Rows from block 9, named by matrix and row number. Rows with one number belong to one attention dimension. Each number is 50 + 15 x the weight over its row's rms, rounded and kept within 0 to 99. All counts start at 0. After the name is the row's rms in percent of the matrix's.
# q: attention query (model.blocks.9.attn.q.weight, 256x256), inputs 0-127
# k: attention key (model.blocks.9.attn.k.weight, 256x256), inputs 0-127
q.89 107:68 68 23 53 56 74 41 88 39 67 64 43 65 59 82 48 63 46 49 47 52 54 47 45 40 67 50 39 65 25 31 30 52 50 37 60 69 58 54 43 29 43 41 45 36 60 53 39 42 13 60 42 67 65 42 10 31 58 30 45 88 18 50 76 50 36 35 35 81 43 67 38 42 24 52 72 41 47 77 54 70 27 34 50 51 46 50 74 50 40 34 61 38 67 46 48 41 27 48 48 48 62 39 41 42 60 31 34 42 62 47 47 57 51 60 30 49 63 87 55 33 33 45 45 26 57 34 21
q.90 099:39 31 31 32 42 54 67 42 54 59 64 90 95 27 41 80 47 41 75 45 44 44 40 45 59 63 49 46 65 50 32 35 55 54 60 26 59 26 69 34 69 37 22 78 40 56 72 37 76 45 47 60 37 61 33 52 38 67 53 64 51 30 53 28 36 45 44 48 54 38 70 35 68 37 34 48 60 68 59 34 57 57 63 72 73 38 60 53 48 55 31 49 65 48 36 42 77 43 68 56 33 69 57 46 53 92 63 37 39 16 24 35 26 70 63 43 67 46 06 39 44 71 65 52 51 53 64 40
q.91 106:38 46 63 51 52 55 35 69 59 30 53 64 53 69 39 19 52 66 55 54 10 40 42 51 69 69 71 61 26 71 89 63 67 60 41 34 33 38 46 58 47 08 60 64 57 57 53 62 43 56 53 58 71 77 33 64 68 33 25 51 46 43 71 60 26 44 47 44 63 74 44 41 52 45 50 60 64 41 12 33 63 66 41 47 56 68 35 53 58 41 48 42 56 49 77 49 52 25 47 13 50 51 41 35 28 37 66 53 54 54 46 25 43 32 93 63 59 30 72 35 30 59 59 54 30 46 68 22
q.92 101:70 38 57 27 70 30 33 24 43 51 41 52 54 62 58 61 44 67 44 52 55 53 54 59 45 38 48 27 23 58 27 55 61 43 62 39 54 27 42 35 26 51 39 69 66 42 83 32 44 84 51 38 33 75 49 49 36 55 50 03 53 53 62 39 42 75 62 34 76 31 44 52 64 60 43 54 48 41 60 58 51 19 41 55 66 48 47 57 49 40 63 49 44 54 51 24 82 71 67 57 63 66 49 53 53 43 70 23 45 41 44 36 54 43 66 59 26 36 57 30 50 63 24 42 55 68 43 26
q.93 096:32 72 48 69 34 45 25 49 51 67 53 56 48 36 61 48 14 60 49 72 63 44 33 37 25 12 29 72 43 56 70 81 70 25 57 53 10 45 56 46 62 71 52 70 55 39 67 42 39 23 28 57 50 58 62 41 56 52 79 33 73 75 70 34 53 54 64 60 30 45 46 46 50 57 56 53 55 40 49 43 45 27 43 53 48 50 83 25 46 85 42 57 58 21 37 51 56 35 15 46 49 51 48 67 44 44 33 37 51 32 57 59 39 72 65 36 48 84 47 68 39 41 42 58 57 35 28 76
q.94 097:43 27 84 39 71 48 23 65 44 59 38 48 59 62 56 58 46 62 66 63 44 82 50 70 67 57 46 38 59 60 43 54 49 39 33 44 44 57 64 42 54 74 52 64 35 71 65 49 17 55 38 48 45 40 61 59 58 51 61 45 09 43 50 49 38 39 56 58 44 30 43 66 49 59 50 56 16 50 48 42 23 44 21 79 74 47 65 41 33 58 78 34 53 64 66 71 32 54 50 54 30 40 50 40 72 42 75 36 37 32 50 48 33 39 75 57 48 30 31 72 39 54 39 00 54 57 50 49
q.95 095:40 40 32 34 51 52 45 40 57 70 69 17 61 69 58 49 35 45 68 76 85 64 62 43 39 65 45 58 31 85 56 52 33 28 62 59 69 42 48 59 53 76 73 21 55 55 43 36 68 61 60 63 43 46 79 26 66 32 49 49 46 30 36 86 44 63 54 55 61 28 56 19 51 68 37 55 26 55 42 46 67 47 42 54 70 49 63 34 49 39 57 47 53 44 17 83 49 56 67 46 33 82 50 38 24 50 74 50 76 43 78 67 35 82 68 71 49 31 59 79 33 51 26 24 54 45 37 36
q.96 100:35 71 66 51 48 46 60 40 70 73 56 40 36 52 42 41 29 65 42 67 80 48 74 72 71 39 28 68 34 73 59 85 48 46 25 58 43 73 55 41 45 32 50 43 67 80 38 66 51 38 64 58 62 64 47 62 45 36 46 50 57 61 35 30 44 49 49 50 41 66 58 47 23 59 41 72 64 70 56 41 61 50 44 31 38 45 40 43 41 57 42 56 69 50 49 34 40 45 56 67 52 25 55 45 49 48 56 30 63 41 48 35 44 53 60 43 35 30 50 37 61 80 46 23 56 37 56 55
q.97 106:62 42 48 36 46 61 49 57 32 30 43 63 37 51 24 20 81 55 75 70 52 65 50 58 52 51 40 47 54 46 46 52 51 60 23 47 40 60 67 62 45 13 33 66 61 48 39 55 48 53 65 48 12 58 16 55 74 16 38 60 43 44 41 52 61 56 53 08 44 66 69 31 52 80 52 45 37 68 58 38 54 44 34 61 23 52 42 46 60 46 42 36 34 54 53 39 33 33 47 60 53 73 51 47 52 77 13 44 76 69 43 66 50 54 53 52 38 40 56 55 64 55 49 59 36 76 54 32
q.98 094:48 51 52 81 41 63 60 46 77 69 68 76 61 69 59 25 62 35 33 79 55 42 29 57 40 28 26 67 51 38 67 65 51 38 85 51 69 32 63 39 49 47 20 36 45 42 53 51 39 59 59 41 52 82 65 37 54 62 32 24 38 58 61 41 56 34 59 50 47 64 42 67 67 43 55 40 84 29 51 42 82 47 45 40 46 69 37 42 42 22 58 43 63 64 40 66 67 58 82 66 53 39 39 48 44 36 77 59 58 45 39 43 42 54 20 65 53 52 43 65 64 49 54 66 35 37 57 45
q.99 103:53 43 36 36 55 26 36 39 50 63 64 23 70 58 36 75 67 50 63 56 19 71 41 61 81 36 74 33 28 49 72 36 53 42 54 48 53 36 48 47 45 54 78 68 49 57 40 54 75 37 37 72 59 55 41 34 39 52 49 51 20 89 42 47 54 33 36 52 38 75 66 39 65 26 65 73 57 48 41 39 69 71 65 61 68 99 51 76 76 70 51 63 30 53 51 54 54 27 45 72 45 69 62 33 58 53 79 53 53 53 56 44 56 74 48 58 54 59 43 30 45 55 40 62 43 54 38 58
q.100 098:32 55 53 55 70 50 63 52 28 56 76 45 68 62 52 50 41 50 53 55 55 37 57 63 65 43 41 53 65 36 51 60 69 37 47 51 35 62 53 40 51 37 25 47 43 57 46 56 41 76 39 12 66 48 58 59 47 36 30 63 62 70 74 75 54 40 24 28 55 50 69 29 26 99 66 40 14 58 42 64 45 66 52 30 29 51 47 59 66 46 64 73 47 37 78 23 61 42 43 53 40 12 49 73 63 57 58 47 61 54 51 40 36 32 39 42 35 46 48 39 29 82 67 40 51 58 61 55
q.101 105:44 38 64 65 55 57 45 53 75 68 71 43 33 67 51 57 51 57 61 68 44 56 57 45 46 56 42 65 39 62 68 37 53 53 28 52 40 46 77 43 42 65 53 66 54 61 48 63 44 72 54 47 54 37 40 71 33 67 34 59 61 37 64 55 39 38 13 56 62 64 55 25 64 59 33 53 61 68 50 47 55 31 31 49 68 51 64 47 31 42 31 34 53 56 58 90 52 48 63 64 33 43 72 68 81 39 63 56 20 58 64 46 53 42 47 39 62 42 56 43 50 24 49 10 23 47 32 39
q.102 097:45 54 31 37 17 37 49 48 63 57 58 28 38 47 41 54 55 57 51 70 48 38 44 32 92 63 69 71 01 19 43 56 52 59 53 17 42 41 30 45 66 68 50 52 20 41 36 43 50 45 20 41 56 29 48 53 52 53 44 46 60 73 59 32 47 37 57 68 58 86 52 54 44 88 54 81 69 38 65 36 52 61 58 53 33 49 39 53 48 86 46 49 56 59 26 54 46 48 56 26 29 65 32 38 48 33 72 48 54 48 56 65 51 32 58 65 38 52 51 59 52 66 53 44 09 45 39 32
q.103 100:47 47 68 46 41 66 48 37 34 46 17 57 44 63 67 47 60 67 54 61 51 57 61 18 57 39 57 57 33 60 74 55 60 47 32 68 40 58 41 62 33 44 78 40 07 55 46 54 52 45 16 37 71 57 74 41 55 52 58 38 33 70 25 44 54 42 66 34 30 66 42 38 67 24 78 41 25 60 54 40 40 29 53 42 33 48 40 51 54 80 29 32 31 55 59 48 21 31 42 40 57 53 65 21 59 66 53 50 30 56 26 43 51 43 66 66 32 56 61 57 59 44 48 46 72 52 81 63
q.104 099:27 45 99 50 64 41 47 32 50 28 70 20 55 63 65 59 19 48 39 48 52 61 57 47 46 70 44 51 37 29 30 57 25 51 85 56 43 50 50 26 68 88 61 69 46 39 65 45 41 38 73 25 40 37 70 51 43 37 50 38 62 62 50 36 40 47 42 49 53 45 23 57 39 53 43 60 45 46 26 72 44 63 58 59 72 56 50 31 57 24 87 34 47 58 43 69 50 38 69 37 58 43 37 63 34 42 56 53 59 53 39 34 42 58 57 57 45 29 40 59 40 69 56 42 56 40 29 48
q.105 090:78 66 53 81 56 49 60 67 60 70 53 53 61 39 60 65 55 46 63 51 32 60 75 56 45 60 64 64 47 39 71 58 49 41 11 43 58 41 58 29 31 38 61 84 54 80 67 40 68 71 37 65 59 30 42 58 61 59 30 48 71 48 44 72 38 70 27 34 59 52 73 40 57 55 31 31 54 70 32 29 45 22 60 26 39 58 61 59 52 36 69 30 38 13 67 68 54 47 25 24 46 56 44 60 59 51 44 72 39 59 33 62 58 38 54 51 56 46 47 56 41 39 41 56 20 51 64 49
q.106 103:30 65 61 09 76 39 58 36 37 34 66 58 54 68 55 62 39 48 37 62 87 39 84 35 25 32 70 68 51 57 46 41 40 37 57 58 58 52 54 61 43 40 39 30 61 21 76 45 47 62 48 69 42 47 48 62 55 71 58 66 49 35 76 58 52 45 50 65 78 77 32 62 74 57 52 25 27 62 43 23 42 55 49 52 42 41 52 48 62 64 53 75 62 54 44 53 44 30 65 30 47 38 35 44 44 70 49 54 42 60 28 37 41 15 75 42 25 45 39 41 65 28 52 22 74 30 38 60
q.107 102:68 62 71 52 40 73 65 52 33 63 56 53 41 47 57 28 47 76 48 54 80 58 46 38 54 40 49 47 63 26 42 53 41 47 55 25 36 71 48 56 52 66 59 16 32 16 45 64 46 74 55 25 58 30 25 37 35 41 58 42 67 17 55 31 84 44 55 79 65 53 30 56 51 59 45 95 64 63 64 63 47 59 66 47 45 47 56 57 56 36 51 53 72 23 48 70 44 69 50 47 57 86 55 26 55 25 55 46 73 48 43 29 38 63 50 73 68 61 55 81 59 52 47 57 68 42 29 53
q.108 098:33 66 32 48 45 44 46 40 59 45 60 43 34 40 47 34 43 37 72 58 45 47 50 46 56 55 54 46 22 42 57 59 55 43 33 47 45 74 64 37 35 71 58 78 27 28 41 48 42 48 42 21 34 32 52 70 49 69 55 31 49 59 41 42 59 38 46 47 43 55 28 40 39 39 50 30 78 52 55 57 52 41 50 62 42 50 18 75 25 11 36 62 67 44 52 50 62 12 75 27 50 39 50 71 82 59 46 61 62 40 77 29 32 35 28 34 37 26 57 54 31 70 70 39 57 43 56 42
q.109 101:50 75 59 26 47 51 33 54 64 42 70 66 47 49 33 55 74 50 18 21 59 46 66 16 80 50 40 35 70 72 78 76 52 45 32 95 46 46 50 42 44 46 60 41 63 43 54 37 41 53 40 57 46 42 46 63 60 72 37 30 43 63 41 46 62 36 59 68 61 63 61 50 37 40 42 52 24 43 74 70 53 43 82 49 73 37 34 63 38 25 54 46 59 40 57 24 53 17 60 27 53 43 38 55 34 55 49 18 52 56 50 43 43 51 55 22 27 48 42 70 54 43 21 88 39 66 74 69
q.110 098:71 58 27 43 36 51 41 49 67 39 37 14 82 73 34 41 51 48 63 75 66 39 34 49 18 75 32 82 55 72 31 41 58 54 71 68 28 57 41 39 58 54 56 21 57 18 37 43 66 66 45 50 50 43 62 48 53 57 37 44 30 41 51 61 44 69 39 54 47 52 38 41 44 29 59 49 61 40 45 32 54 30 89 63 52 54 58 76 69 43 49 63 35 45 42 55 53 42 33 36 59 71 65 53 31 59 35 38 45 56 57 57 22 67 32 51 37 43 48 53 59 53 43 69 44 44 66 52
q.111 098:48 27 30 42 66 39 54 50 20 53 67 68 58 66 27 44 25 63 50 30 89 48 39 26 58 52 53 47 36 19 71 71 58 45 27 67 15 60 48 39 44 47 50 51 47 53 56 40 70 36 32 13 48 33 29 76 34 60 52 64 84 26 39 45 68 41 60 27 41 48 48 52 55 50 41 41 39 43 43 66 50 54 70 37 61 77 65 34 51 45 40 37 37 56 15 37 42 44 45 44 28 48 60 47 49 71 45 48 31 69 64 40 81 53 44 56 73 52 63 56 56 63 59 25 67 63 56 31
q.112 099:51 70 38 59 25 53 48 33 51 27 56 56 59 47 51 65 70 47 75 38 63 59 53 40 50 73 59 35 67 52 68 55 37 63 45 42 32 46 68 39 46 59 41 25 54 34 29 56 27 63 69 76 51 22 53 56 59 35 49 43 26 45 35 72 67 55 57 63 32 36 45 48 44 47 47 57 48 37 33 53 33 48 61 55 53 49 31 80 73 38 58 33 57 61 55 65 29 61 39 34 53 60 59 50 52 63 68 63 52 33 49 69 20 77 46 29 67 22 56 34 63 34 68 36 57 63 67 69
q.113 098:56 53 37 17 65 34 52 53 27 58 68 64 63 57 33 28 53 52 50 42 55 44 88 41 46 32 75 60 55 46 59 32 55 40 54 65 28 39 76 55 53 32 73 66 60 65 53 33 56 69 56 53 25 59 45 63 45 47 53 37 71 62 46 59 50 49 57 72 47 67 53 47 60 52 37 69 42 33 58 36 58 43 59 46 54 20 33 55 44 59 26 72 59 26 32 35 74 56 52 78 66 45 48 38 22 69 19 69 47 57 77 37 50 42 30 48 10 38 29 58 38 44 48 47 77 48 54 68
q.114 093:57 62 35 42 71 43 51 16 69 54 39 66 37 52 46 55 41 61 71 96 50 30 39 39 46 54 70 43 50 41 79 91 13 61 59 63 25 38 45 28 48 19 28 51 43 42 38 42 54 34 58 39 41 57 36 30 40 64 49 37 90 47 55 53 52 51 23 57 46 54 54 69 54 48 28 53 64 65 57 62 30 56 74 45 24 63 45 12 51 34 33 38 45 45 55 63 51 54 78 31 29 42 59 54 36 66 73 55 21 43 61 76 44 74 54 60 44 66 49 23 42 50 51 39 53 42 73 48
q.115 097:59 47 81 50 43 44 42 64 41 83 61 36 57 27 55 33 46 41 32 46 47 48 72 51 42 58 66 68 62 33 53 62 43 55 68 53 42 32 44 47 61 55 46 34 50 55 33 42 49 66 81 35 31 61 41 69 43 25 64 42 64 41 53 35 44 47 27 61 67 41 57 35 61 70 55 36 56 35 62 32 55 49 68 78 57 81 55 62 41 24 59 42 37 69 49 52 39 44 31 28 32 49 43 45 54 25 39 66 67 43 43 53 76 43 44 93 25 71 49 45 58 25 48 46 37 59 67 44
k.89 107:82 42 59 18 57 68 66 59 58 29 32 70 59 46 54 43 52 37 38 44 55 44 44 61 48 65 27 46 54 79 45 43 64 58 88 51 63 27 68 34 68 57 71 51 58 58 51 52 70 49 28 55 43 51 46 60 55 86 73 55 51 54 38 75 59 56 57 49 47 69 81 62 25 80 48 65 40 64 36 42 35 37 69 50 34 47 48 35 69 16 21 17 68 51 51 26 40 57 51 72 46 71 44 30 64 56 42 47 28 46 67 50 46 42 50 74 63 38 32 61 23 29 25 54 64 40 45 25
k.90 094:31 41 36 70 44 83 56 39 40 46 53 43 54 67 78 70 55 21 48 34 32 39 48 51 70 39 65 85 45 58 56 30 06 49 44 74 49 49 33 45 62 42 28 44 46 39 30 72 51 55 24 53 43 40 67 60 53 69 48 47 48 43 56 45 28 29 47 29 68 51 61 56 21 47 52 43 36 51 71 71 47 63 35 58 51 58 49 55 51 52 58 40 51 52 43 42 70 56 27 35 41 75 46 39 51 86 28 48 39 58 39 59 54 40 32 36 58 65 30 30 30 49 65 47 47 50 23 42
k.91 103:58 76 53 50 46 46 39 58 32 61 36 48 61 47 44 70 29 76 58 48 45 22 55 43 20 88 79 58 62 81 61 57 46 58 63 56 54 60 63 29 61 25 64 23 56 51 28 25 30 67 21 25 12 35 49 52 71 42 39 65 32 60 37 33 53 33 52 57 60 64 66 27 29 38 42 39 56 49 61 64 69 61 49 46 68 18 24 24 63 30 55 51 39 48 38 56 30 55 54 51 67 66 76 52 63 77 60 62 44 46 49 46 45 67 45 78 63 76 36 53 52 18 57 46 79 28 54 46
k.92 107:60 45 37 55 62 46 58 44 52 75 50 68 60 36 66 34 45 41 39 72 34 64 61 36 47 61 51 44 47 36 58 41 69 49 59 67 69 54 50 28 02 43 52 37 52 37 48 43 34 48 42 30 39 30 55 52 31 73 44 44 59 30 46 89 55 58 47 25 65 60 60 50 38 50 27 30 20 38 78 45 38 66 42 42 74 53 29 46 37 49 34 41 63 14 58 66 30 36 42 56 29 41 15 36 61 49 52 63 25 69 68 68 12 28 78 36 62 73 67 40 24 47 35 38 33 48 56 56
k.93 101:68 59 45 51 64 25 58 32 49 46 22 45 76 34 36 57 38 46 72 52 99 45 59 36 38 54 69 53 36 25 54 66 60 32 45 42 51 46 74 54 41 57 62 17 54 22 62 43 58 53 53 46 58 60 46 55 54 48 27 42 48 69 57 38 43 23 51 46 44 57 48 61 56 45 45 37 71 67 55 22 48 46 44 67 73 55 69 49 48 58 52 70 59 59 35 51 51 47 83 65 71 71 32 30 63 60 63 41 32 34 48 80 49 50 39 39 59 34 71 65 64 72 65 24 56 68 77 60
k.94 098:34 54 45 56 60 55 58 50 53 63 47 67 61 55 63 44 25 43 80 68 46 44 52 37 68 29 77 40 41 28 67 52 77 58 46 75 55 52 55 48 22 50 38 38 44 52 34 63 60 35 35 78 72 52 63 61 72 49 65 28 38 69 83 89 57 43 15 47 45 50 71 57 74 45 27 65 52 57 31 54 39 28 69 62 51 60 60 65 62 62 48 54 59 35 42 47 64 29 50 44 59 39 27 55 60 60 28 47 54 52 46 39 38 54 50 51 52 75 58 64 48 75 60 74 62 57 53 34
k.95 099:29 25 38 42 50 73 47 37 54 16 85 90 36 54 29 52 64 61 55 69 57 31 46 49 49 64 25 51 57 83 43 49 58 54 68 34 46 57 65 32 69 53 71 67 48 50 44 59 58 49 50 39 71 65 60 33 62 81 63 56 59 29 46 49 57 49 46 57 58 40 58 55 15 59 40 63 33 61 55 25 62 60 53 31 49 65 67 56 41 32 61 51 55 34 60 29 53 74 48 49 42 33 18 44 64 44 59 60 55 35 67 53 84 27 69 47 48 54 32 29 51 50 39 77 43 46 66 41
k.96 101:46 49 25 37 44 51 57 50 63 38 64 55 35 52 45 47 43 35 43 52 36 57 66 42 28 39 62 50 69 54 48 37 36 58 37 78 53 47 64 53 54 52 52 48 36 23 32 46 60 55 44 46 62 56 26 56 52 59 39 33 24 56 83 43 44 75 43 41 38 47 34 30 68 42 43 55 31 37 67 41 32 37 61 72 26 50 60 85 56 28 40 55 23 37 64 73 58 41 78 48 40 29 52 53 43 33 31 29 59 73 49 56 46 33 42 39 68 70 09 55 39 47 66 58 43 54 31 86
k.97 109:66 57 64 49 44 70 35 72 54 54 56 59 65 26 56 51 64 46 53 66 48 51 69 36 55 79 60 53 19 50 68 53 57 73 33 58 88 35 51 45 47 46 62 50 57 59 47 79 51 59 62 49 57 30 46 46 57 66 42 47 29 34 56 33 27 62 52 69 63 49 57 40 48 56 64 52 83 38 51 59 32 65 91 56 64 47 54 82 65 54 47 40 42 50 79 41 43 65 47 63 82 93 46 42 57 66 49 75 65 52 54 39 50 63 44 59 24 52 42 39 29 47 64 23 75 57 54 51
k.98 103:42 48 49 43 42 31 69 71 44 51 48 39 44 55 58 43 57 57 56 14 16 48 19 57 60 52 56 50 54 55 18 50 58 48 69 57 66 49 51 48 65 56 67 31 63 82 28 48 44 07 31 52 42 54 50 62 46 52 43 72 31 48 56 14 58 51 50 58 85 48 48 64 76 54 38 42 45 63 36 35 32 58 39 51 74 48 32 44 20 43 28 58 41 71 27 66 40 35 52 49 56 42 71 29 57 47 56 28 46 71 51 31 39 72 65 35 60 82 55 22 50 39 61 40 72 42 27 41
k.99 098:41 55 59 43 51 46 63 27 56 58 47 61 48 53 44 37 69 34 59 41 63 44 58 24 67 63 63 60 76 34 68 37 78 32 53 55 43 70 46 35 47 45 70 57 78 78 36 17 40 42 29 44 29 58 35 80 56 70 36 45 45 41 49 50 49 57 52 62 83 27 22 73 53 58 40 79 37 42 55 59 55 54 31 49 37 38 58 36 48 08 33 72 51 54 72 44 33 57 45 35 38 60 39 58 62 46 21 62 24 61 35 59 44 59 75 43 57 60 47 59 66 42 32 41 64 53 49 87
k.100 103:47 44 35 23 57 61 16 26 35 50 42 72 31 43 35 46 63 47 56 71 61 60 51 40 53 45 73 69 63 28 70 34 38 61 73 76 68 63 62 66 67 35 65 31 54 70 49 48 39 42 55 99 39 57 63 69 56 58 60 30 53 54 82 53 27 24 80 73 43 51 27 49 43 36 46 68 49 68 42 64 62 43 46 63 27 54 62 55 62 61 62 32 85 38 36 50 63 72 30 52 64 56 64 40 60 46 47 29 25 30 50 66 74 39 48 48 61 68 40 53 45 35 47 43 54 65 32 38
k.101 104:65 50 50 43 70 41 51 37 44 49 75 44 70 61 71 54 57 50 22 56 14 33 46 50 32 50 38 49 73 41 57 65 49 34 68 81 58 43 79 59 43 62 46 66 62 67 79 48 36 40 62 39 34 72 48 61 59 61 70 56 75 49 40 32 35 42 52 90 65 52 49 54 66 63 74 60 55 13 43 46 41 52 63 35 58 60 51 29 37 77 55 51 50 43 58 45 54 37 63 28 53 57 56 37 25 62 34 52 52 47 57 38 53 67 40 51 47 49 56 39 61 36 56 61 01 42 70 74
k.102 104:76 31 55 62 57 49 51 54 68 43 63 30 48 46 38 15 37 45 54 28 43 48 71 53 70 40 64 43 09 33 36 28 38 60 40 42 56 53 43 54 67 80 40 48 43 34 52 26 62 58 55 27 62 98 62 57 58 32 35 41 60 65 57 80 70 59 86 53 57 41 50 77 37 63 43 45 70 57 49 49 40 70 59 60 30 64 50 46 58 52 43 35 47 64 61 34 64 70 18 54 36 53 46 73 63 75 64 60 36 62 66 47 44 52 41 53 59 55 30 41 62 35 27 49 49 46 38 42
k.103 099:48 35 44 22 14 48 54 59 40 51 31 18 49 63 45 32 65 49 32 47 45 22 40 20 56 49 42 44 48 24 17 63 55 50 37 59 35 60 54 48 44 64 39 41 72 55 69 34 27 57 46 49 39 36 54 61 32 52 32 58 41 32 63 54 41 57 50 72 71 38 49 48 68 31 44 65 68 33 40 56 50 35 51 38 49 32 60 66 54 24 49 55 52 47 48 67 33 25 33 46 27 57 61 32 56 37 19 70 44 41 58 52 47 66 35 43 82 39 53 81 46 53 43 51 29 54 78 50
k.104 095:46 48 60 74 46 23 59 45 50 53 55 81 46 60 50 55 45 72 41 53 40 47 45 40 26 44 59 22 56 49 65 42 35 67 58 50 40 77 19 68 51 59 57 60 71 56 37 43 29 67 36 66 46 39 36 45 47 48 35 42 56 66 58 63 18 48 41 54 32 66 21 35 50 66 63 27 47 67 52 51 46 43 59 77 52 29 60 31 37 65 34 41 58 38 14 55 69 68 39 37 34 40 53 76 60 66 31 42 41 65 49 25 38 52 44 73 56 65 54 70 72 01 60 63 51 26 43 46
k.105 087:51 41 51 46 43 33 60 54 36 72 33 57 38 58 63 53 65 38 66 34 58 45 44 23 56 48 52 53 51 51 38 47 56 41 44 62 58 21 65 72 48 14 44 62 48 40 68 16 41 75 82 54 45 39 46 78 55 72 34 39 34 49 49 46 38 34 41 38 55 47 61 42 64 64 55 64 22 49 22 39 49 38 51 40 23 55 27 28 56 58 58 64 63 39 57 38 66 85 63 49 70 43 31 33 32 59 51 34 56 56 18 36 49 54 26 36 44 61 49 58 52 57 32 53 38 58 20 34
k.106 099:53 55 54 53 46 61 38 54 74 56 56 61 43 35 41 13 68 47 42 48 49 44 32 78 65 54 62 56 58 54 43 96 42 50 36 33 42 67 46 43 28 34 74 54 42 24 62 84 20 60 44 79 29 62 49 37 35 47 64 39 50 41 33 68 45 47 36 46 45 56 50 52 50 65 45 65 43 66 41 63 66 38 59 36 58 91 65 49 48 19 48 49 64 37 85 32 44 41 37 60 75 57 32 59 75 55 60 65 31 27 36 49 50 57 21 32 56 60 52 56 21 40 47 60 30 61 51 36
k.107 102:40 18 74 45 65 28 34 47 70 29 43 33 38 71 49 43 75 50 50 60 36 48 85 35 31 48 55 28 55 62 45 39 61 44 41 59 54 54 43 77 39 71 50 46 42 46 61 50 51 40 46 48 67 54 61 49 53 51 59 53 82 37 42 58 46 55 42 32 51 37 67 50 45 81 47 49 58 37 57 49 62 60 61 42 73 49 60 63 22 40 50 53 47 56 16 57 46 45 76 69 56 28 68 54 34 50 46 36 16 32 48 60 38 81 58 39 57 42 55 41 35 33 72 53 51 41 60 55
k.108 099:65 50 52 52 60 67 52 49 35 31 47 58 35 48 51 72 18 59 23 36 43 31 45 68 47 48 61 43 38 75 35 60 42 46 65 55 17 43 52 37 40 51 69 33 64 22 58 84 54 41 81 46 36 62 40 50 32 56 79 45 45 36 45 49 53 61 51 59 49 69 46 37 69 31 56 29 39 37 89 46 43 44 55 69 33 22 38 66 64 46 44 46 40 29 70 41 72 65 32 43 62 52 31 44 61 39 36 71 43 48 73 60 80 47 53 60 31 72 33 48 51 26 60 94 54 60 75 34
k.109 096:11 45 41 64 36 48 52 75 45 48 66 55 45 36 69 64 57 20 68 36 67 43 29 52 42 25 44 47 66 55 77 36 41 41 51 43 54 14 67 47 57 58 69 30 69 58 47 56 71 55 50 68 51 53 37 51 37 63 16 24 49 24 45 08 53 50 54 36 43 48 60 44 52 40 38 39 40 70 59 53 51 84 45 55 45 60 65 53 68 53 30 55 45 70 52 34 53 59 49 55 34 31 49 65 45 35 61 42 58 55 21 57 49 61 55 63 73 85 49 49 71 45 46 52 67 65 71 31
k.110 098:20 64 55 42 55 55 78 68 56 49 33 73 64 56 42 59 65 75 58 50 32 55 62 65 67 33 58 47 47 28 41 51 49 33 57 15 60 47 51 78 53 77 51 74 66 34 62 74 62 53 51 35 69 37 18 41 51 48 52 53 64 28 41 60 76 40 42 52 49 53 60 57 77 44 53 32 37 41 54 62 57 32 12 65 29 47 62 34 50 58 43 59 58 36 48 33 53 32 60 51 51 27 53 56 71 43 51 75 48 54 57 54 52 66 54 69 44 31 46 57 64 23 33 81 48 94 51 46
k.111 094:43 57 62 67 38 43 55 59 44 74 75 31 73 72 59 50 58 46 66 74 76 43 38 60 20 58 52 27 72 47 63 71 52 54 65 60 51 48 44 29 56 45 16 31 56 33 45 54 43 65 79 84 69 36 58 47 61 44 37 54 39 38 53 56 43 35 34 30 40 42 52 55 39 20 58 49 66 59 23 55 42 30 55 56 61 47 50 44 36 30 42 36 56 42 37 68 35 62 61 68 50 60 26 33 36 75 65 37 44 34 55 19 44 35 51 59 57 59 45 31 87 64 48 55 47 31 33 47
k.112 104:39 58 39 75 75 68 45 56 55 51 57 50 44 13 37 50 61 47 09 58 21 58 71 34 45 56 57 37 53 24 34 15 79 54 56 54 50 51 43 39 42 49 60 56 63 32 49 46 68 38 50 57 27 50 41 73 68 65 46 37 48 58 60 34 53 15 18 49 49 60 51 38 57 68 36 61 50 30 69 37 36 52 45 29 49 48 56 18 58 70 38 75 51 50 50 56 44 32 62 27 57 67 43 53 62 69 68 48 61 60 71 43 48 55 58 58 89 37 56 42 66 48 46 44 47 22 24 41
k.113 097:59 69 69 47 72 83 37 48 52 23 73 55 32 48 68 20 61 93 47 55 72 33 22 73 46 45 26 52 68 49 64 55 55 50 48 61 57 33 82 50 48 37 67 62 48 29 38 70 67 29 53 66 33 23 62 56 58 38 54 38 63 57 51 37 17 71 50 55 34 61 53 44 21 39 39 47 61 55 50 44 35 55 36 65 05 40 48 69 69 37 44 60 47 55 55 58 58 49 13 56 32 67 36 30 38 35 73 71 46 44 46 69 49 71 73 31 49 56 75 45 43 30 74 58 49 35 46 62
k.114 094:64 58 35 47 51 55 33 50 65 44 35 47 46 76 56 48 54 28 34 27 62 53 69 32 42 26 58 31 26 34 53 56 61 49 81 62 42 32 68 49 36 32 60 55 60 67 27 34 37 68 55 34 50 74 38 96 32 04 80 61 46 50 66 49 81 57 44 34 53 37 71 41 35 51 41 38 48 34 70 62 54 42 72 24 38 27 85 35 56 67 64 52 35 58 74 27 53 66 49 41 50 20 48 31 48 51 26 40 67 50 44 57 21 85 44 51 39 35 37 72 28 66 28 57 74 24 15 46
k.115 100:63 47 66 63 35 36 58 76 60 49 45 35 64 29 48 60 57 59 73 63 45 60 59 66 50 48 89 42 62 46 43 50 52 55 34 48 49 21 41 82 58 33 22 56 64 74 32 73 59 44 37 58 80 44 23 52 60 57 32 57 57 46 26 74 77 25 65 53 66 43 50 45 40 72 20 45 63 35 42 71 38 59 62 59 42 60 62 66 33 64 37 54 44 65 40 71 66 39 74 50 57 60 38 66 49 22 67 41 86 41 19 60 42 63 40 26 53 35 69 63 52 45 64 55 47 32 41 41